Weights of a small masked image model.
Model: encoder norm layernorm_no_bias, encoder activation geglu, encoder patch size [4, 4], encoder width 192.
Training: 6300 steps, batches of 64.
Rows from block 5 of the encoder, named by matrix and row number. Each number is 200 + 40 x the weight over its row's rms, rounded and kept within 0 to 999. All counts start at 0. After the name is the row's rms in percent of the matrix's.
# proj: attention output (encoder.blocks.5.attn.proj.weight, 192x192), inputs 0-95
proj.1,083,256,231,202,156,206,218,210,172,229,206,272,200,194,117,218,235,189,225,239,197,188,234,217,185,230,190,204,188,187,175,200,192,133,193,160,201,204,196,231,258,237,86,196,199,168,210,225,179,156,122,157,165,121,261,213,135,126,298,275,274,183,253,278,247,183,167,277,148,258,240,283,199,161,136,285,217,124,123,186,120,184,249,281,131,269,273,138,167,258,137,180,204,130,223,157,143
proj.2,117,230,175,210,143,235,230,220,166,131,245,177,159,224,268,243,238,211,241,180,216,160,244,215,174,161,186,201,165,241,151,231,170,221,172,211,214,155,178,230,238,206,260,189,234,178,240,241,199,177,162,198,124,196,251,174,118,190,223,288,259,189,235,230,132,225,179,257,182,245,264,240,197,127,157,256,166,153,136,180,127,100,221,283,128,259,204,131,216,200,196,121,287,158,97,150,106
proj.3,097,133,170,195,211,212,174,162,214,279,152,234,216,182,162,203,203,170,175,225,118,186,194,186,194,198,199,224,181,188,204,199,199,218,183,252,207,214,220,129,176,209,155,196,137,204,193,212,214,180,201,224,241,164,179,245,230,202,198,206,180,190,210,174,179,215,225,186,187,229,202,172,206,202,202,190,169,210,221,162,205,198,188,179,204,181,209,188,251,179,183,191,193,214,158,198,197
proj.4,076,228,197,170,195,168,193,201,207,206,264,230,205,184,191,215,198,179,198,212,262,195,212,217,186,150,205,154,210,199,183,195,199,213,199,157,223,218,208,233,201,233,153,195,189,153,203,214,184,245,227,184,139,230,202,125,157,205,183,213,195,197,215,183,92,148,146,271,233,148,198,207,172,197,193,185,194,193,195,187,180,109,249,187,176,198,174,189,242,199,224,154,369,213,125,189,138
proj.5,094,155,206,142,236,166,188,170,234,226,239,173,228,167,193,153,169,185,168,203,247,222,156,205,214,157,241,164,243,185,249,194,233,257,198,226,193,227,211,177,166,192,233,220,130,243,172,178,214,157,140,164,288,105,251,268,197,144,200,257,234,147,255,254,224,153,181,215,160,235,208,243,210,178,125,232,176,151,175,156,153,226,200,220,136,259,271,247,239,260,185,134,166,155,245,160,175
proj.6,077,205,220,174,259,213,205,165,230,184,185,217,224,195,182,147,186,173,162,204,194,204,193,175,219,214,201,200,241,152,234,148,235,181,199,186,181,215,207,160,229,160,222,180,206,224,163,191,216,118,98,214,199,95,270,260,155,169,279,258,253,138,267,275,293,164,187,218,194,293,253,302,221,135,183,289,231,122,153,275,133,178,159,270,72,286,298,202,177,290,210,143,167,113,252,107,162
proj.7,116,181,173,265,243,221,186,180,176,168,153,198,210,205,253,192,193,241,189,152,181,211,165,180,241,301,205,257,166,185,189,146,215,129,194,172,135,184,210,184,282,152,261,218,308,216,183,166,232,230,265,203,184,288,145,144,234,263,184,148,162,261,134,163,162,194,178,203,215,149,164,145,176,266,216,157,199,266,249,235,232,231,231,152,282,120,148,192,176,136,205,277,207,254,246,262,237
proj.8,094,216,170,109,226,223,208,223,227,202,185,133,230,160,207,169,169,191,194,200,222,200,207,212,182,215,229,200,234,215,240,216,191,212,251,225,226,246,230,269,125,228,170,192,182,207,214,214,147,186,191,192,197,160,226,197,155,156,197,229,207,180,218,211,123,235,244,213,179,236,266,215,225,175,160,208,266,164,172,198,180,144,194,260,170,220,205,180,172,232,167,166,199,172,202,177,147
proj.9,114,172,190,239,160,212,233,239,169,178,90,199,214,199,241,251,219,168,236,230,230,161,208,203,155,230,199,276,195,255,132,248,153,239,217,202,238,191,208,198,194,232,209,169,185,182,229,238,169,155,155,215,140,198,227,213,158,229,185,243,219,213,226,193,162,226,171,264,213,236,234,202,189,194,191,208,154,211,196,185,169,205,222,198,211,214,227,211,223,199,170,224,284,194,172,182,146
proj.10,108,189,175,159,184,188,216,229,222,212,188,199,141,230,186,198,214,184,238,206,212,194,224,221,170,181,199,199,161,217,205,225,182,224,234,229,221,166,156,192,165,206,219,192,185,198,211,198,174,276,292,223,174,304,125,157,251,222,110,121,126,225,150,114,167,207,229,160,222,105,148,144,214,255,268,110,202,265,271,238,295,194,200,132,274,118,125,209,216,138,217,243,187,280,206,259,252
proj.11,096,168,119,246,165,225,266,256,245,169,200,155,128,277,277,224,263,128,262,220,184,150,230,201,171,236,130,289,114,269,192,203,153,205,216,183,219,138,119,138,252,226,242,150,292,194,258,221,161,215,255,226,203,295,157,200,250,286,179,135,156,237,155,149,227,217,225,134,231,128,185,125,193,238,225,152,200,275,261,213,263,280,180,117,299,164,160,273,186,129,216,248,195,241,215,278,256
proj.12,125,207,171,195,177,212,209,211,239,225,208,225,201,192,170,225,208,159,222,240,184,175,219,208,163,183,162,199,186,219,229,218,174,206,212,153,240,226,210,219,187,255,100,174,196,139,221,238,164,175,162,164,236,123,249,297,180,168,237,239,233,159,256,253,233,161,192,233,148,236,225,241,273,147,190,253,241,125,153,176,157,194,209,223,140,266,259,213,152,257,199,142,193,127,251,144,171
proj.13,098,118,218,218,220,142,171,183,173,257,170,157,219,203,194,183,188,226,168,185,155,215,189,186,236,219,235,193,215,182,207,189,222,201,201,252,165,176,211,208,196,173,126,210,194,246,198,188,235,236,257,143,277,241,130,235,252,204,146,171,145,245,173,160,124,175,222,191,153,170,186,119,150,253,219,146,132,215,246,117,272,215,223,175,256,172,185,182,220,138,197,151,168,245,187,272,231
proj.14,124,149,234,186,272,224,134,133,170,216,200,161,269,125,196,135,127,267,115,155,194,239,119,152,245,210,265,186,279,149,226,152,264,205,161,259,151,238,285,235,194,153,240,261,160,272,168,143,266,171,132,184,220,110,248,239,159,140,281,249,243,132,241,266,206,175,195,217,171,269,241,269,197,118,153,283,223,107,122,168,132,150,172,276,77,274,246,171,188,261,209,115,192,131,168,132,173
proj.15,081,181,185,147,161,179,258,235,246,172,267,140,160,205,219,201,235,169,227,209,238,174,245,226,152,187,191,164,208,213,193,210,176,247,202,186,259,214,151,217,160,263,198,190,199,158,195,223,148,237,247,219,160,238,206,71,182,195,177,216,182,256,172,188,57,242,242,220,220,178,232,189,144,204,178,185,249,189,183,206,184,117,263,247,176,176,124,98,192,205,170,213,288,222,159,204,146
proj.16,084,157,143,219,167,200,254,258,234,94,190,161,123,250,235,249,233,163,240,222,183,173,258,231,170,215,156,248,137,248,204,240,170,163,237,180,210,144,140,143,187,193,286,123,258,186,235,221,135,175,173,218,154,222,231,174,137,190,198,188,196,173,253,218,255,216,150,178,230,189,250,242,303,193,239,229,275,219,207,342,188,180,113,181,181,224,217,258,106,214,155,222,147,184,293,207,225
proj.17,100,212,240,241,235,193,157,138,159,258,168,215,236,148,119,222,180,202,149,179,129,214,180,180,227,209,213,164,227,149,194,162,226,169,154,243,172,245,250,175,180,187,115,232,151,173,159,176,220,173,124,189,209,120,277,217,130,101,189,281,253,219,283,275,198,223,174,230,165,210,251,257,207,126,168,234,250,160,133,214,139,168,214,237,130,259,270,203,186,267,142,184,205,117,225,151,146
proj.18,088,216,167,176,103,169,279,269,196,149,232,161,134,269,287,257,291,156,282,259,239,116,281,243,150,149,166,216,173,273,145,279,114,244,231,137,260,161,106,200,167,280,207,145,235,149,263,295,125,193,210,200,184,247,220,193,212,254,246,195,221,219,161,174,245,194,222,178,252,221,202,162,170,207,224,205,233,217,205,223,206,199,211,213,214,193,145,179,151,211,227,191,235,217,194,190,207
proj.19,074,174,189,143,200,230,195,179,216,176,250,185,201,175,226,176,190,190,211,154,198,183,160,188,205,204,221,204,210,195,198,161,210,206,171,201,196,227,225,240,231,202,277,215,173,223,191,191,227,190,189,249,150,195,228,146,166,144,229,229,229,196,201,213,188,218,257,197,214,203,259,202,170,187,170,194,270,190,177,178,187,136,212,236,177,206,175,160,193,223,197,180,183,186,138,179,184
proj.20,098,185,221,160,229,213,188,160,220,230,214,173,234,151,144,166,156,179,179,217,167,217,175,165,197,195,229,184,253,176,248,192,229,237,194,274,199,278,234,251,143,191,238,221,147,207,163,187,198,204,190,212,139,178,229,177,167,177,264,234,231,153,200,214,186,190,162,232,212,238,216,233,223,187,175,244,254,173,162,229,142,138,216,255,139,212,191,141,168,220,187,177,257,188,141,172,169
proj.21,089,309,157,305,199,210,193,196,163,192,116,210,202,199,184,265,197,223,203,188,222,229,204,237,175,252,215,210,203,201,205,252,190,203,192,213,199,167,236,158,171,173,198,195,185,161,194,195,197,172,151,295,146,158,237,186,151,227,279,217,211,149,238,250,280,170,122,228,251,203,196,279,225,181,210,261,227,182,191,332,122,196,151,203,142,217,243,239,184,228,223,243,207,167,256,171,193
proj.22,092,169,123,288,179,195,219,224,209,224,152,116,187,283,262,258,260,178,249,193,137,133,223,214,197,236,153,300,145,245,185,196,160,183,213,125,157,139,151,169,264,193,231,188,308,174,294,249,184,179,210,157,197,197,215,244,221,204,177,188,200,236,199,205,217,190,236,234,136,199,223,172,218,200,223,185,199,166,198,146,211,211,213,189,225,205,201,202,172,207,204,202,205,196,222,194,206
proj.23,103,292,210,139,112,219,287,250,153,131,252,277,105,235,198,232,265,180,263,266,289,170,290,253,134,157,204,169,186,255,179,276,132,210,192,191,279,171,143,144,149,242,213,154,138,168,202,240,138,250,264,237,111,257,160,164,213,205,175,163,172,217,187,160,171,209,248,154,225,183,174,169,196,231,262,180,236,248,240,203,234,206,188,171,239,160,124,154,195,145,206,228,205,237,126,258,219
proj.24,101,202,205,115,130,195,243,212,198,178,284,252,143,231,206,205,251,181,233,238,213,143,258,227,158,142,188,153,208,220,176,208,166,228,179,177,244,215,174,245,204,252,192,165,175,164,220,254,163,221,189,186,252,139,190,223,231,148,169,209,216,223,228,221,199,208,226,160,95,180,198,219,242,153,204,198,215,163,184,166,214,194,150,206,160,227,207,193,192,228,192,194,175,149,196,184,218
proj.25,106,236,164,203,148,173,232,210,179,139,246,228,101,268,211,223,262,188,244,217,179,172,258,247,186,179,168,182,139,211,196,239,183,189,209,161,193,146,138,180,233,181,234,153,260,166,208,230,211,214,231,226,228,182,180,247,217,123,212,200,175,219,198,198,202,156,230,212,166,165,192,199,208,217,167,177,193,185,229,171,214,214,190,183,183,183,228,217,197,185,198,219,180,199,205,198,212
proj.26,099,224,244,129,150,132,203,239,184,199,230,172,207,180,161,207,194,226,229,228,268,186,234,229,168,123,246,155,238,212,186,249,168,230,249,199,240,221,220,254,110,272,54,192,139,209,224,235,145,228,235,192,195,237,183,181,241,199,134,172,187,251,196,176,173,216,193,176,187,154,191,145,185,216,219,162,173,243,243,228,240,212,188,177,259,175,177,183,217,183,157,218,170,211,214,249,221
proj.27,081,202,160,227,175,274,231,190,194,137,217,268,153,231,251,224,240,157,218,218,166,166,220,172,194,230,168,234,172,229,200,198,181,182,152,171,190,189,178,142,325,163,317,171,231,178,194,229,222,209,224,215,163,223,173,193,211,164,182,210,211,206,177,187,160,212,249,176,172,182,200,196,208,217,199,199,197,218,209,186,229,198,211,205,222,183,170,122,173,169,212,214,192,207,135,221,220
proj.28,133,213,198,252,214,214,168,198,132,215,129,167,240,180,196,220,208,254,203,127,175,208,175,178,221,262,226,223,181,190,172,176,196,115,189,157,150,207,235,192,233,193,149,243,256,189,211,211,221,195,203,197,207,181,202,195,212,217,202,194,194,250,207,227,214,177,172,233,172,158,158,211,224,209,167,195,179,193,198,235,183,276,246,169,233,206,234,267,215,223,159,238,215,172,271,201,176
proj.29,089,195,203,108,224,230,203,181,261,195,291,219,227,147,158,142,165,170,168,221,239,187,185,195,197,198,232,160,265,172,209,141,220,218,181,151,204,287,219,214,233,228,213,209,141,228,151,178,163,181,182,274,176,185,235,169,196,171,193,218,222,187,229,227,217,205,165,190,195,205,219,205,228,181,169,214,232,213,186,320,172,171,131,202,182,198,202,180,201,231,157,204,195,168,208,187,185
proj.30,122,121,194,192,266,205,161,167,224,251,207,115,267,160,195,150,165,234,139,142,130,214,157,173,249,229,228,202,234,160,264,135,254,157,192,214,134,239,229,263,247,160,190,243,250,241,214,173,240,162,129,205,230,105,265,262,163,172,275,230,254,118,278,259,288,189,159,195,196,276,229,262,230,122,187,272,193,156,126,202,129,214,120,235,137,262,272,261,178,268,201,158,146,120,199,147,172
proj.31,123,229,214,269,194,177,195,201,173,208,195,181,206,206,211,218,209,225,210,185,209,233,206,195,188,201,195,191,176,196,199,223,203,200,195,206,212,170,204,199,202,203,175,229,228,151,211,189,213,202,250,178,309,248,143,236,257,296,182,108,135,254,126,147,245,191,220,169,233,171,152,119,161,263,264,130,182,230,275,140,275,285,210,134,288,155,172,294,211,165,282,221,169,255,266,249,269
proj.32,106,280,187,110,125,200,253,227,207,170,235,269,119,235,189,211,259,169,239,242,213,163,273,241,147,132,164,192,156,221,171,222,157,224,195,160,269,185,149,184,192,253,220,150,174,162,206,247,157,195,202,200,247,176,192,229,213,166,196,196,205,178,213,205,186,185,192,187,193,200,164,205,244,204,185,205,218,196,196,231,200,220,167,192,201,187,228,232,190,212,198,212,140,190,249,195,210
proj.33,109,127,219,177,231,214,200,174,225,158,236,174,214,191,261,143,211,209,173,181,189,194,174,155,268,212,206,224,229,197,197,165,235,143,191,135,143,213,200,172,270,177,258,202,224,293,213,194,255,185,202,198,291,178,197,234,209,205,275,165,191,171,193,239,272,177,193,177,217,197,167,212,204,203,166,224,176,186,191,211,193,254,164,165,201,203,188,261,184,233,229,236,167,188,209,199,234
proj.34,097,240,208,189,233,219,162,178,158,181,203,219,219,172,189,159,146,253,172,205,264,239,162,187,245,203,254,215,220,180,198,205,223,217,242,206,173,197,248,208,197,164,189,202,208,272,159,168,200,250,211,222,139,193,192,179,165,164,266,233,223,170,192,226,213,158,202,208,165,206,176,219,170,184,186,236,126,168,164,169,181,157,246,250,152,220,173,89,223,155,249,183,260,190,69,210,195